config = dict(
    tokenizer='char',
    text_encoder_inner_norm=False,
    optimizer='soap',
    beta1=0.95,
)
Rows from block 5 of the image encoder, named by matrix and row number. Rows with one number belong to one neuron. Each number is 200 + 20 x the weight over the matrix's rms, rounded and kept within 0 to 999. All counts start at 0.
# gate: MLP gate (encoder.blocks.5.mlp.gate.weight, 640x160), inputs 0-79
# fc1: MLP up (encoder.blocks.5.mlp.fc1.weight, 640x160), inputs 0-79
# fc2: MLP down (encoder.blocks.5.mlp.fc2.weight, 160x640, transposed), outputs 0-79
gate.55,195,208,200,224,190,194,211,220,206,170,198,220,185,205,194,207,190,193,182,183,180,203,210,194,200,201,209,193,177,235,169,229,224,217,226,185,176,226,192,177,195,198,205,190,183,228,212,214,194,181,201,201,185,194,202,175,178,183,192,162,191,210,221,201,195,207,217,238,201,184,168,208,196,190,186,213,187,206,193,190
fc1.55,199,183,222,214,226,201,213,193,199,204,184,201,213,191,207,193,202,229,206,203,200,193,207,222,202,189,178,208,215,191,202,183,217,197,212,194,238,200,187,187,211,186,230,218,213,210,193,189,170,206,178,202,200,220,190,219,218,204,188,221,196,206,202,189,237,199,188,181,215,221,220,201,203,206,204,171,227,206,205,185
fc2.55,200,225,182,212,201,200,198,214,208,203,213,216,200,236,211,216,205,190,194,230,213,195,211,190,215,192,206,170,167,168,193,211,207,218,200,224,194,186,180,188,227,179,187,182,217,194,213,198,179,216,217,220,184,187,181,223,186,204,168,194,198,196,203,177,205,177,182,207,201,192,187,187,174,202,190,198,211,199,213,218
gate.56,188,193,223,202,209,183,191,200,204,196,180,230,191,167,242,267,176,188,196,218,213,240,215,239,168,199,232,200,187,235,225,204,195,225,205,181,208,197,178,155,230,208,228,204,201,183,205,202,218,206,222,206,182,251,184,216,247,223,181,200,221,179,147,184,204,159,191,166,210,215,189,223,221,201,209,199,215,217,198,191
fc1.56,208,198,226,181,200,213,228,165,215,199,209,181,199,218,185,219,216,216,217,184,191,166,206,223,208,210,192,167,187,177,148,208,212,206,188,206,186,197,173,206,219,204,211,227,183,217,180,180,199,210,169,221,195,218,188,245,197,244,207,196,241,196,221,171,203,174,214,198,210,216,217,221,243,180,167,234,226,201,223,228
fc2.56,213,240,193,178,213,225,167,215,208,195,228,193,202,191,201,156,192,198,180,189,208,179,255,205,161,206,183,173,157,180,197,190,194,202,198,243,192,165,215,175,181,189,177,204,214,206,190,201,231,171,178,201,263,207,239,131,222,192,221,164,195,215,216,195,212,212,182,184,188,206,208,216,213,188,200,189,199,196,192,217
gate.57,217,192,183,179,203,223,195,197,197,199,218,189,190,194,184,233,190,210,195,216,189,182,195,201,181,196,201,204,182,255,210,231,189,205,251,202,208,163,145,225,231,196,188,184,179,192,219,169,185,221,224,177,148,176,175,209,177,208,194,199,203,246,193,201,202,208,227,181,184,153,203,226,166,245,266,191,210,175,172,206
fc1.57,203,197,218,209,180,185,230,241,193,203,201,204,219,195,221,172,183,234,201,219,213,211,189,207,188,183,181,182,217,195,177,195,185,188,168,213,207,205,219,202,202,190,247,207,170,211,206,180,184,179,202,198,187,166,231,180,189,182,171,209,230,207,195,153,231,169,215,197,158,200,192,185,210,216,147,194,174,184,199,191
fc2.57,219,203,199,196,242,171,223,172,174,215,174,226,202,204,196,172,213,219,156,199,184,191,193,200,197,216,202,230,206,216,193,198,192,230,223,216,176,215,206,235,217,183,159,181,168,200,205,200,179,205,231,173,230,205,263,160,192,215,175,239,176,211,177,153,159,238,187,184,222,154,207,191,180,184,207,190,187,209,209,184
gate.58,176,185,202,199,208,226,185,241,197,213,232,193,147,220,206,176,220,237,188,188,219,174,214,209,192,202,195,231,210,219,209,154,221,198,219,208,215,169,161,220,181,210,185,204,224,161,159,202,221,213,201,196,215,202,196,172,210,203,196,219,178,172,201,191,218,198,212,175,217,186,219,214,201,233,180,206,193,210,234,212
fc1.58,215,200,180,188,220,192,238,203,172,187,196,198,228,211,214,189,249,152,213,233,203,205,216,203,190,214,206,182,191,217,190,239,204,183,243,199,196,191,192,176,209,205,186,147,165,209,260,197,200,209,208,186,218,218,257,197,203,151,207,198,224,211,196,158,185,238,213,181,211,224,171,170,176,212,152,201,215,213,183,201
fc2.58,181,204,202,181,189,161,147,155,217,206,180,222,187,204,198,197,170,233,191,193,206,210,207,194,184,212,206,153,195,222,200,204,211,222,206,195,220,187,211,186,215,253,183,209,236,185,161,194,208,173,172,190,176,181,158,187,218,216,244,218,200,177,194,183,197,189,232,188,151,173,240,203,213,168,189,171,262,239,193,216
gate.59,192,197,180,188,199,215,227,184,223,223,223,182,205,169,192,212,220,213,193,202,206,220,181,198,205,204,190,212,179,199,226,208,227,213,190,221,194,193,186,184,208,219,207,181,185,212,221,204,191,198,191,196,210,222,187,186,189,196,205,194,212,207,221,169,201,219,215,173,184,231,210,231,174,206,202,195,215,220,178,213
fc1.59,185,215,197,174,170,185,220,219,185,193,203,193,214,200,194,203,210,203,197,199,238,211,204,219,206,216,210,218,243,164,178,202,166,190,205,223,206,196,186,204,203,180,205,200,194,209,171,200,215,203,191,224,221,218,185,200,208,216,214,198,190,209,205,211,199,191,192,182,218,194,178,204,230,205,218,223,192,213,198,204
fc2.59,216,190,214,193,198,182,214,199,203,201,169,200,201,192,180,214,186,210,203,185,173,222,200,209,186,202,177,183,213,195,208,189,199,194,202,200,209,201,204,192,207,211,160,232,210,218,201,229,214,214,188,201,231,190,209,178,176,212,225,209,178,187,195,157,171,211,201,213,196,167,217,206,234,179,193,194,200,221,199,201
gate.60,191,207,229,242,230,234,234,224,176,239,171,213,155,204,155,216,167,201,212,204,212,205,184,155,172,215,275,184,204,244,262,210,208,198,220,223,225,147,207,234,177,224,197,173,187,230,201,192,245,191,96,237,257,180,171,223,201,198,173,179,181,217,194,223,188,206,165,243,205,204,186,181,182,223,168,194,193,155,203,223
fc1.60,199,203,169,225,216,210,170,134,218,191,215,208,218,219,191,157,199,197,191,179,213,231,186,202,204,185,211,227,184,140,216,207,227,181,166,234,200,269,158,199,187,177,200,195,180,219,184,215,201,238,152,204,230,155,258,218,236,212,249,198,141,204,210,178,178,188,198,224,224,257,196,166,253,169,272,224,239,207,196,220
fc2.60,185,217,197,225,198,185,228,224,224,233,196,197,198,201,192,190,153,190,190,225,192,226,216,222,192,233,180,188,209,207,178,212,176,229,208,218,197,180,195,194,184,204,192,216,197,212,171,196,180,190,228,212,246,232,186,230,176,179,187,184,202,187,237,176,220,163,213,243,223,212,197,180,182,198,195,223,192,181,204,179
gate.61,175,233,177,216,198,210,209,197,202,193,185,206,213,181,203,232,191,208,217,181,184,213,231,214,208,156,208,184,183,211,205,183,199,194,211,217,225,196,212,219,191,204,160,213,209,187,155,197,225,218,154,193,141,228,206,188,203,199,175,203,268,209,214,189,207,166,210,201,183,204,167,193,203,199,202,231,190,199,176,191
fc1.61,219,183,191,207,194,194,226,198,199,195,190,215,218,182,189,180,210,184,196,212,185,219,228,190,215,176,212,225,189,194,186,206,254,200,183,211,177,205,182,234,205,193,161,204,225,192,187,216,234,205,263,206,175,210,207,155,179,186,207,227,146,190,177,181,181,220,192,182,215,199,233,184,195,213,196,205,174,204,206,191
fc2.61,198,212,231,198,211,182,219,242,204,168,196,204,192,195,206,213,174,237,160,202,212,201,220,206,201,210,205,201,207,188,204,199,161,202,199,209,206,198,235,210,204,185,200,183,189,218,177,226,224,184,197,162,179,184,128,199,178,211,199,201,235,185,186,200,215,154,204,167,175,193,199,217,216,193,238,206,206,205,185,208
gate.62,218,186,223,220,173,204,158,211,191,207,197,213,220,194,161,243,255,203,214,205,209,210,199,176,176,201,198,174,156,183,190,225,223,212,190,245,186,133,158,271,175,210,185,149,220,203,238,198,222,187,201,137,210,198,232,222,202,223,180,179,212,245,183,236,218,160,184,182,184,252,193,202,197,190,230,209,169,202,235,181
fc1.62,199,214,236,198,182,187,147,186,176,205,179,229,220,196,201,239,231,191,225,208,197,167,192,155,181,211,180,181,221,187,206,163,197,209,183,202,194,164,150,211,215,191,214,133,219,174,241,187,198,183,184,188,208,186,219,258,195,204,228,175,234,213,192,201,238,172,191,211,198,246,213,208,178,215,201,218,178,167,248,192
fc2.62,189,236,193,190,210,185,188,159,161,228,205,194,202,180,174,210,211,201,196,224,221,180,209,160,183,188,186,164,190,175,215,206,242,217,238,200,223,188,194,206,209,195,203,172,201,202,196,156,217,222,191,189,234,153,240,169,212,182,218,213,205,192,196,230,205,191,215,212,198,205,209,165,214,190,162,186,163,221,224,188
gate.63,190,194,188,185,156,210,179,207,198,216,195,166,176,230,180,188,199,185,192,164,213,189,227,211,200,208,241,215,190,217,173,207,202,197,174,204,185,228,186,194,190,221,204,209,231,192,183,210,181,237,200,202,205,155,225,195,205,209,216,202,206,182,175,186,200,158,180,200,220,227,184,217,201,197,192,213,249,200,206,201
fc1.63,224,188,193,189,224,230,219,198,168,190,187,230,191,224,193,188,225,234,179,214,202,204,178,175,196,185,208,215,200,224,159,192,215,203,234,204,186,183,183,193,180,192,219,205,198,197,228,194,213,213,188,206,168,218,197,210,196,172,192,206,169,190,209,210,205,203,212,180,186,216,182,202,177,228,206,202,225,213,165,195
fc2.63,198,222,189,192,226,215,228,183,196,217,211,214,213,205,215,196,211,215,210,220,216,204,180,205,206,197,203,200,230,217,184,196,241,214,224,168,205,181,189,204,199,219,240,199,188,213,226,178,200,180,186,186,162,167,186,231,226,201,205,177,184,194,199,206,190,205,195,224,207,188,201,210,181,248,216,174,197,191,179,181
gate.64,183,206,226,166,189,229,224,189,207,172,162,185,177,168,217,210,204,192,239,207,178,243,190,208,222,185,199,197,200,162,219,230,183,199,166,212,196,219,185,214,222,204,203,191,215,158,191,193,218,174,261,168,233,205,165,203,188,243,203,210,210,206,158,210,193,203,177,240,172,165,199,231,163,194,204,192,199,206,210,207
fc1.64,178,205,226,170,207,228,244,174,212,178,146,190,200,211,222,187,190,182,257,200,171,211,167,177,215,203,218,184,224,165,226,211,163,211,205,206,201,196,185,207,211,225,173,173,181,188,201,184,235,172,256,185,242,197,172,180,186,229,208,210,209,183,155,202,211,235,201,216,179,167,198,212,150,219,199,190,203,212,203,205
fc2.64,196,216,173,195,191,180,229,211,189,183,218,212,218,204,180,212,187,225,169,179,186,211,239,184,201,216,173,213,211,226,164,204,220,198,196,210,201,205,219,176,200,190,222,210,208,173,202,177,213,171,179,182,145,222,208,218,207,200,208,217,155,220,188,221,195,165,188,209,214,212,204,230,209,228,204,216,201,195,201,195
gate.65,211,185,208,179,182,190,161,207,166,212,183,198,200,204,215,213,182,218,225,179,219,170,187,206,165,216,224,218,224,185,210,178,213,219,207,168,219,179,203,196,137,192,183,186,198,195,183,246,211,213,204,205,176,224,203,180,201,186,223,212,233,172,203,207,206,181,194,228,203,209,149,215,205,200,226,200,203,197,198,200
fc1.65,212,220,194,191,174,198,189,223,236,211,194,211,253,236,194,198,172,188,209,217,165,213,170,184,210,179,223,207,218,226,159,176,199,202,190,211,189,218,204,215,220,204,204,226,191,191,194,165,196,187,223,214,183,185,186,233,218,178,216,212,201,222,187,197,195,219,234,200,199,188,238,208,178,200,231,177,211,235,222,223
fc2.65,197,191,201,179,193,195,210,146,189,169,225,184,235,174,205,146,189,193,212,198,210,182,144,202,199,212,195,162,214,191,206,220,190,222,175,194,189,172,195,238,217,192,180,183,169,188,179,180,192,192,181,222,230,200,234,218,165,192,169,189,220,207,207,166,226,170,179,199,198,193,169,223,220,189,216,196,188,199,186,212
gate.66,194,192,193,240,210,191,169,182,186,182,211,208,229,185,191,230,229,210,200,199,208,212,205,187,183,205,198,181,209,178,215,212,186,206,218,201,191,180,177,211,201,205,241,212,182,204,233,215,203,215,186,170,229,223,281,245,197,208,193,187,207,183,211,239,182,165,225,216,209,222,188,153,176,210,208,232,233,214,189,207
fc1.66,217,169,186,200,181,168,232,237,165,155,228,275,198,175,258,184,171,136,172,190,210,183,128,182,163,218,215,223,229,212,226,191,158,175,214,199,217,166,241,191,184,209,210,217,173,211,212,175,203,207,236,185,156,166,150,221,207,196,189,199,202,199,164,148,178,199,238,203,238,206,242,155,212,218,174,215,175,205,203,164
fc2.66,226,188,238,245,203,207,200,244,166,188,181,189,179,244,179,208,172,209,206,180,244,217,215,240,261,207,214,221,189,213,212,164,203,187,209,220,210,226,185,192,206,235,209,225,216,206,202,192,227,205,237,194,160,191,200,211,190,219,200,179,214,191,155,228,179,199,231,206,207,167,213,179,215,240,199,257,197,237,216,206
gate.67,177,186,211,195,193,172,176,188,200,213,209,209,203,204,210,183,206,235,211,180,179,203,172,193,219,210,209,247,185,232,169,184,196,192,179,186,185,206,195,190,207,190,200,231,160,187,206,217,191,209,204,195,195,219,191,209,173,202,192,191,216,171,194,205,226,174,191,208,222,184,189,180,217,164,199,163,226,164,207,221
fc1.67,240,232,211,212,196,209,235,184,205,170,202,221,202,216,197,206,206,214,209,199,216,214,179,217,187,201,152,171,178,158,225,219,216,198,214,214,195,175,203,195,201,216,197,188,202,188,212,138,192,201,230,174,199,150,159,132,182,214,217,215,181,208,221,200,227,210,210,205,193,195,208,198,202,155,209,174,248,236,204,198
fc2.67,160,204,188,232,162,182,246,228,182,175,198,227,179,206,166,191,185,212,176,181,195,217,185,159,209,247,199,191,145,220,214,192,193,206,196,172,206,222,212,195,200,178,184,173,220,205,191,200,222,180,202,201,131,219,199,238,251,194,215,170,230,179,180,161,211,158,173,211,184,138,198,184,187,228,189,212,219,210,187,211
gate.68,216,207,177,179,199,196,186,225,208,191,211,192,201,191,208,201,190,200,182,201,197,188,201,232,212,195,197,184,169,204,194,212,202,193,255,181,206,220,228,194,184,206,202,218,204,209,195,194,213,201,183,179,176,174,192,190,200,183,173,176,212,208,196,202,209,200,217,163,195,200,163,194,216,197,192,211,160,195,193,200
fc1.68,174,204,216,206,232,207,210,220,188,220,199,184,209,206,199,232,215,198,196,196,202,211,212,176,205,201,196,205,231,220,198,184,172,186,170,178,189,215,170,196,213,209,218,197,187,192,204,196,191,224,186,220,200,231,207,199,197,202,182,210,207,189,206,200,204,183,186,229,186,204,202,190,211,196,217,201,225,202,217,177
fc2.68,218,225,193,186,228,224,197,211,247,229,191,197,223,224,188,226,189,183,179,206,204,214,216,199,205,185,203,192,213,182,197,223,194,181,196,191,209,212,180,194,186,190,213,208,193,180,202,211,175,211,203,188,209,202,210,201,188,216,207,200,209,205,179,172,178,179,212,214,197,173,201,229,207,192,210,222,196,212,218,227
gate.69,238,172,215,184,203,209,195,238,199,178,198,218,235,193,177,192,221,212,199,246,200,231,196,209,177,216,224,202,179,183,223,219,266,184,200,184,174,166,171,247,155,192,226,170,212,227,154,200,224,179,204,158,205,208,225,228,199,223,222,219,195,207,212,218,255,162,208,204,186,184,216,186,221,203,189,219,201,209,227,200
fc1.69,243,178,221,195,162,207,179,241,208,171,212,208,225,180,163,186,235,206,187,233,197,225,213,203,181,231,245,221,172,203,211,221,269,180,221,171,173,170,184,243,180,196,201,164,189,202,170,200,231,183,196,170,178,213,189,233,189,206,198,204,184,211,209,210,235,156,207,203,201,198,223,185,214,182,186,198,201,195,215,193
fc2.69,214,168,144,203,205,201,189,180,199,172,187,232,188,207,232,213,179,159,201,168,201,216,200,203,211,202,203,188,181,187,176,202,173,211,207,210,238,211,181,219,239,201,191,220,194,199,229,173,195,225,149,234,228,212,224,167,225,207,208,247,203,176,228,201,222,225,194,242,214,216,184,196,189,195,210,231,211,205,228,221
gate.70,194,219,187,197,185,198,167,207,200,204,229,205,190,219,195,207,200,242,201,184,184,221,206,190,219,195,224,215,172,215,179,179,245,157,193,185,161,168,222,210,179,163,187,179,197,180,204,208,214,197,196,190,193,235,240,207,193,189,186,206,229,244,188,230,221,192,206,181,194,206,180,209,201,211,214,217,222,223,196,218
fc1.70,208,190,210,197,209,200,207,195,205,203,196,188,191,196,245,220,193,229,200,227,208,160,211,162,202,177,183,219,250,181,223,164,170,208,212,193,208,188,208,179,166,210,204,233,214,198,211,225,213,161,195,191,222,190,184,188,198,198,233,188,202,162,222,210,227,191,199,207,190,206,211,221,211,221,210,191,212,198,201,194
fc2.70,205,196,190,195,190,212,179,203,196,210,204,236,176,186,192,205,208,195,192,230,194,193,212,201,207,177,224,198,185,170,189,209,182,208,140,155,201,205,212,195,233,202,200,207,184,185,191,199,185,241,196,208,212,226,188,207,220,192,203,230,226,228,208,195,222,185,194,227,221,187,196,195,188,165,238,203,174,197,206,191
gate.71,205,209,203,208,201,214,169,194,225,193,170,204,199,190,207,197,187,198,197,215,209,200,231,206,207,189,214,185,225,198,200,209,197,174,227,195,214,194,210,212,195,205,204,220,188,199,184,219,175,195,196,193,184,180,190,192,223,223,213,208,209,241,195,203,196,187,196,223,211,191,179,203,157,190,205,186,186,211,199,196
fc1.71,207,214,167,212,201,226,204,206,216,190,200,179,230,194,203,195,191,219,186,198,194,202,195,192,204,183,196,211,210,189,169,162,216,214,198,203,194,201,204,192,187,190,203,218,208,201,209,225,193,208,189,196,189,193,203,201,214,207,205,256,180,190,204,232,177,193,216,202,217,191,200,209,208,188,206,207,210,204,197,191
fc2.71,198,204,183,186,208,226,194,218,220,191,226,193,196,222,195,204,191,191,229,178,213,180,213,222,229,205,201,175,231,224,179,217,199,208,196,192,206,215,207,174,151,198,198,157,204,194,226,201,188,209,194,203,192,187,217,214,201,198,204,206,217,185,215,203,210,183,192,190,214,190,180,196,222,176,216,203,195,210,206,173
gate.72,197,210,198,225,212,184,218,212,188,229,198,184,194,193,188,171,173,171,198,174,200,211,231,215,218,197,239,183,217,204,177,210,202,226,225,192,212,208,193,200,199,197,221,186,177,213,187,229,232,208,196,195,167,233,233,204,201,151,188,194,215,192,197,172,212,190,192,184,188,182,182,184,177,188,186,212,207,170,197,195
fc1.72,219,200,174,213,163,198,212,209,186,198,204,205,221,170,205,242,242,188,228,227,221,186,210,163,186,212,192,196,187,174,186,187,226,186,201,224,211,200,191,166,186,171,213,184,224,202,222,212,200,188,234,213,204,180,197,215,217,188,166,208,210,215,177,222,161,196,212,198,187,216,214,188,188,206,197,175,181,211,173,175
fc2.72,199,176,189,214,174,180,219,243,202,208,210,177,197,177,189,212,207,224,193,196,184,226,181,215,174,223,191,221,206,202,174,168,187,168,207,168,182,164,204,201,191,188,197,207,190,187,200,186,189,195,194,187,217,203,207,243,203,166,201,196,203,190,231,197,194,159,187,205,214,183,217,191,232,193,211,214,197,197,200,177
gate.73,206,204,194,220,225,197,193,186,207,214,200,213,211,188,214,201,180,210,199,223,202,170,183,195,213,224,187,190,208,204,172,205,201,202,191,208,212,153,223,161,207,222,193,151,200,197,203,204,202,210,160,225,213,233,181,192,164,192,185,220,220,222,213,193,148,209,190,177,177,200,186,193,180,196,202,203,172,176,198,189
fc1.73,213,181,200,214,222,198,221,191,230,214,199,214,196,211,203,205,170,196,207,170,201,190,212,200,203,249,179,198,215,193,199,191,209,191,200,206,221,183,209,201,213,198,231,142,212,219,211,215,217,201,182,218,198,222,175,191,170,206,193,236,246,206,222,207,163,228,186,211,167,193,197,199,189,189,229,233,167,211,174,202
fc2.73,234,213,227,210,194,189,153,183,201,203,199,190,215,186,222,205,219,224,210,226,212,192,184,209,187,232,226,217,217,204,218,202,190,163,186,195,180,184,234,208,233,201,213,179,233,201,196,207,181,205,216,200,194,226,164,204,217,223,195,195,215,194,232,193,196,230,190,199,224,207,203,210,222,217,234,163,198,204,189,217
gate.74,158,212,248,171,206,217,182,179,173,214,244,203,184,205,247,216,216,187,211,219,196,204,202,208,174,219,152,183,188,219,176,204,194,202,193,160,225,209,204,214,206,184,179,208,181,215,212,239,224,192,172,171,228,204,193,180,260,212,185,190,206,199,228,186,198,182,163,186,168,182,157,203,134,173,236,193,199,199,184,186
fc1.74,174,215,229,147,175,207,206,173,151,205,216,260,154,194,182,203,211,227,198,205,189,206,236,222,201,194,175,159,248,169,159,206,220,203,213,204,195,214,205,187,205,201,206,176,202,231,183,210,179,200,182,170,217,192,179,179,222,219,189,172,225,205,218,209,214,241,175,180,181,189,214,212,154,181,208,152,176,188,178,225
fc2.74,264,162,185,242,216,176,208,190,238,185,205,173,243,153,184,154,173,213,199,165,228,181,166,154,215,194,222,254,171,196,181,206,206,204,171,211,177,198,226,171,178,222,194,191,195,216,205,136,206,177,213,245,178,206,241,206,144,178,191,179,194,190,190,232,197,190,207,214,202,210,205,198,256,232,198,225,225,181,199,171
gate.75,215,223,187,249,212,163,206,175,174,216,212,202,192,218,224,202,201,175,221,208,228,192,183,203,233,236,191,181,226,204,220,221,228,202,189,192,188,183,159,202,186,208,199,189,213,187,229,136,198,179,197,162,178,215,189,216,229,179,193,201,194,200,216,201,202,183,214,200,188,144,209,179,182,180,231,159,168,215,233,205
fc1.75,242,148,228,238,207,204,189,248,211,192,213,161,256,215,180,177,184,209,221,231,225,177,163,220,206,198,184,166,239,169,213,242,216,179,221,192,216,208,194,224,223,183,204,178,212,186,244,178,189,190,191,166,224,182,259,189,229,212,219,204,180,194,239,234,193,185,190,203,199,188,216,214,134,213,198,180,171,192,187,219
fc2.75,174,207,229,231,212,212,189,219,159,231,208,177,192,178,211,206,241,152,189,203,216,228,214,225,204,196,222,223,238,191,191,207,199,196,215,217,183,194,174,177,217,226,244,198,201,159,195,219,221,231,185,216,192,195,204,231,186,218,213,185,190,173,214,240,173,231,211,181,191,190,182,165,229,221,193,192,180,186,211,196
gate.76,188,203,204,198,195,189,189,193,195,212,203,212,198,220,193,172,203,198,202,188,203,200,184,205,207,174,211,193,206,204,184,197,171,176,185,194,210,214,201,215,165,195,196,213,207,208,224,201,203,198,189,203,215,224,198,197,195,204,202,178,227,193,195,186,209,192,188,214,214,194,208,194,179,190,201,207,183,186,191,204
fc1.76,212,187,212,199,183,204,173,178,183,188,234,187,178,194,226,224,188,191,219,182,205,195,210,210,177,193,210,196,203,175,187,204,213,202,224,195,183,173,209,201,187,221,192,177,183,196,188,200,201,180,192,200,202,196,208,200,197,223,201,194,213,183,187,203,198,190,160,211,208,208,209,208,184,197,206,196,221,206,203,213
fc2.76,212,200,210,230,190,190,226,167,226,194,191,184,217,203,193,181,182,195,191,191,228,204,193,194,206,211,207,202,217,194,193,227,206,186,190,227,192,228,188,209,203,196,198,197,193,221,189,174,209,193,213,204,223,205,216,209,167,183,213,208,205,219,198,213,211,233,217,182,198,179,199,198,223,203,198,186,221,218,197,194
gate.77,209,190,214,192,225,218,223,208,210,206,194,194,242,199,177,194,204,192,180,211,166,197,205,214,189,164,205,171,201,240,204,189,185,143,191,195,190,217,188,168,221,210,173,157,197,183,212,193,187,230,141,171,203,192,219,250,189,175,222,210,159,201,208,170,204,186,191,193,198,243,236,169,213,182,190,237,240,219,185,208
fc1.77,204,218,205,212,217,188,183,202,166,188,189,232,198,197,177,205,184,194,210,198,195,197,201,229,209,223,226,181,178,154,203,209,210,182,198,215,178,209,204,212,190,267,161,202,168,160,200,176,225,218,151,173,247,186,218,175,226,220,199,216,193,206,216,191,227,207,196,199,220,216,218,221,198,178,216,232,166,177,238,170
fc2.77,188,198,177,207,205,200,151,196,237,226,201,195,195,216,183,210,170,238,203,203,195,239,228,171,213,177,214,194,192,232,202,177,191,214,217,220,200,190,191,189,193,185,199,174,190,194,218,207,181,195,186,184,206,211,209,181,206,213,209,177,218,187,202,178,230,154,213,207,210,181,186,182,165,196,197,178,233,206,204,214
gate.78,210,207,215,202,200,200,218,210,206,210,214,183,182,180,183,179,194,200,173,214,203,187,211,201,214,181,205,195,204,198,204,194,213,206,220,223,217,200,189,189,209,195,194,187,177,196,208,220,198,208,192,172,195,198,188,201,185,201,195,179,188,208,201,216,203,185,191,200,198,202,183,214,174,193,193,186,199,215,203,186
fc1.78,184,189,199,188,227,184,217,195,207,185,229,181,195,194,197,212,184,208,179,193,209,203,203,189,188,210,215,187,207,194,241,227,193,209,182,221,203,212,227,211,203,203,209,190,204,172,177,198,219,208,198,199,193,196,209,214,190,206,189,189,184,206,207,228,189,168,198,213,198,186,194,198,213,164,186,210,207,190,188,191
fc2.78,210,196,188,209,177,207,203,157,193,206,194,193,204,205,214,192,204,210,204,194,202,202,208,218,188,198,183,158,219,220,190,197,189,204,191,179,209,180,188,215,222,210,213,207,192,190,217,184,203,193,230,199,202,229,196,232,193,186,199,178,205,195,178,195,195,196,207,185,195,202,183,201,209,173,197,188,206,219,200,198
gate.79,179,202,224,212,191,197,197,182,187,200,211,208,171,226,173,215,216,196,160,234,243,188,182,218,171,162,181,183,235,187,212,224,224,195,227,189,186,193,208,182,212,245,182,201,223,217,179,202,205,227,219,199,219,194,186,195,176,199,176,171,231,183,178,207,188,116,167,197,159,234,151,170,210,215,195,238,207,202,213,171
fc1.79,158,217,201,222,180,191,178,169,185,194,206,227,200,219,182,210,213,217,183,195,263,185,195,197,182,161,168,211,212,234,210,222,188,221,195,173,202,216,193,201,238,222,184,199,219,228,242,228,245,209,153,208,213,202,140,188,180,208,214,184,240,189,178,216,162,162,200,198,180,277,191,180,206,187,182,224,193,220,220,179
fc2.79,163,231,179,151,190,147,174,203,174,178,214,220,209,197,188,209,242,209,171,209,222,234,191,205,250,181,190,191,176,219,175,204,201,244,177,199,201,218,210,159,177,184,225,210,190,237,241,200,251,167,167,212,177,223,163,218,210,211,193,200,168,201,293,217,145,223,306,239,181,152,182,169,194,173,133,254,195,185,218,195
gate.80,198,192,220,183,217,183,201,173,210,200,196,149,212,182,205,215,236,218,180,182,196,199,216,178,214,180,224,227,165,184,173,195,168,208,155,221,181,177,204,198,172,205,201,201,175,196,178,164,222,193,181,207,189,231,190,194,212,176,217,193,197,204,201,166,203,190,206,196,228,228,213,209,183,210,191,237,204,212,217,215
fc1.80,198,188,208,199,178,186,198,223,189,200,193,189,171,218,213,212,187,212,215,172,192,193,216,218,198,190,198,192,212,165,198,167,226,165,193,209,190,185,194,222,253,191,181,232,265,194,216,205,188,189,173,197,217,186,169,214,204,219,204,215,178,189,205,221,220,218,226,214,193,203,219,224,221,213,229,203,192,187,174,197
fc2.80,183,196,200,171,214,189,165,230,188,222,220,213,174,172,196,219,209,168,203,207,195,223,185,190,175,202,203,178,207,219,223,205,209,186,191,199,192,213,215,200,233,182,206,222,212,203,198,196,184,201,218,206,178,233,173,198,168,173,223,187,157,200,190,211,210,208,198,208,214,193,178,172,214,181,214,193,217,203,231,204
gate.81,203,233,171,196,184,209,204,183,195,206,218,193,208,193,196,171,201,190,174,187,178,216,232,214,198,215,237,236,200,197,201,187,185,191,188,194,157,218,204,185,197,176,222,159,196,185,202,192,185,228,183,176,220,169,190,207,176,210,189,207,187,199,176,243,200,228,209,192,199,209,186,206,200,191,181,184,194,207,215,189
fc1.81,188,228,209,197,174,233,219,179,163,189,201,216,196,202,206,188,233,214,202,215,198,239,208,189,201,170,216,242,190,198,192,221,196,206,215,190,167,213,191,200,224,176,194,153,164,207,157,202,218,210,202,196,230,179,162,185,196,192,198,174,204,182,195,198,177,226,212,225,208,201,199,187,205,190,170,193,189,230,195,213
fc2.81,191,184,199,221,194,194,164,219,204,225,242,209,162,193,205,186,211,207,194,211,198,226,167,184,241,187,217,179,203,206,168,187,221,195,246,179,221,190,223,217,178,202,160,180,204,199,188,215,223,218,212,227,249,188,203,212,204,196,210,193,178,204,179,165,220,244,210,203,204,182,221,202,160,208,202,211,165,193,229,183
gate.82,195,182,237,205,235,196,197,150,207,177,194,201,227,197,190,189,220,195,164,214,203,215,214,190,205,187,231,200,210,172,225,209,220,212,194,208,204,210,201,226,191,171,197,203,205,196,231,203,206,195,192,207,225,187,175,209,198,208,204,198,159,162,206,224,221,204,212,227,197,221,213,176,200,199,198,212,218,183,192,208
fc1.82,223,182,225,213,222,216,221,196,191,209,181,209,202,197,184,176,196,204,177,176,188,203,203,190,171,197,231,216,178,215,199,203,213,200,226,197,195,182,194,181,190,190,191,200,209,214,181,201,208,229,167,209,207,207,206,183,210,207,237,200,151,200,200,212,231,210,203,192,222,220,202,196,220,201,206,187,211,210,192,206
fc2.82,207,202,184,217,196,202,202,225,193,198,204,226,188,197,208,185,200,184,219,209,198,192,195,197,186,218,226,211,225,195,194,210,217,203,197,163,202,172,178,200,211,186,172,167,182,207,180,185,198,218,185,183,212,179,203,216,186,194,209,193,188,215,189,202,240,156,222,201,216,180,221,211,172,199,213,213,182,192,210,198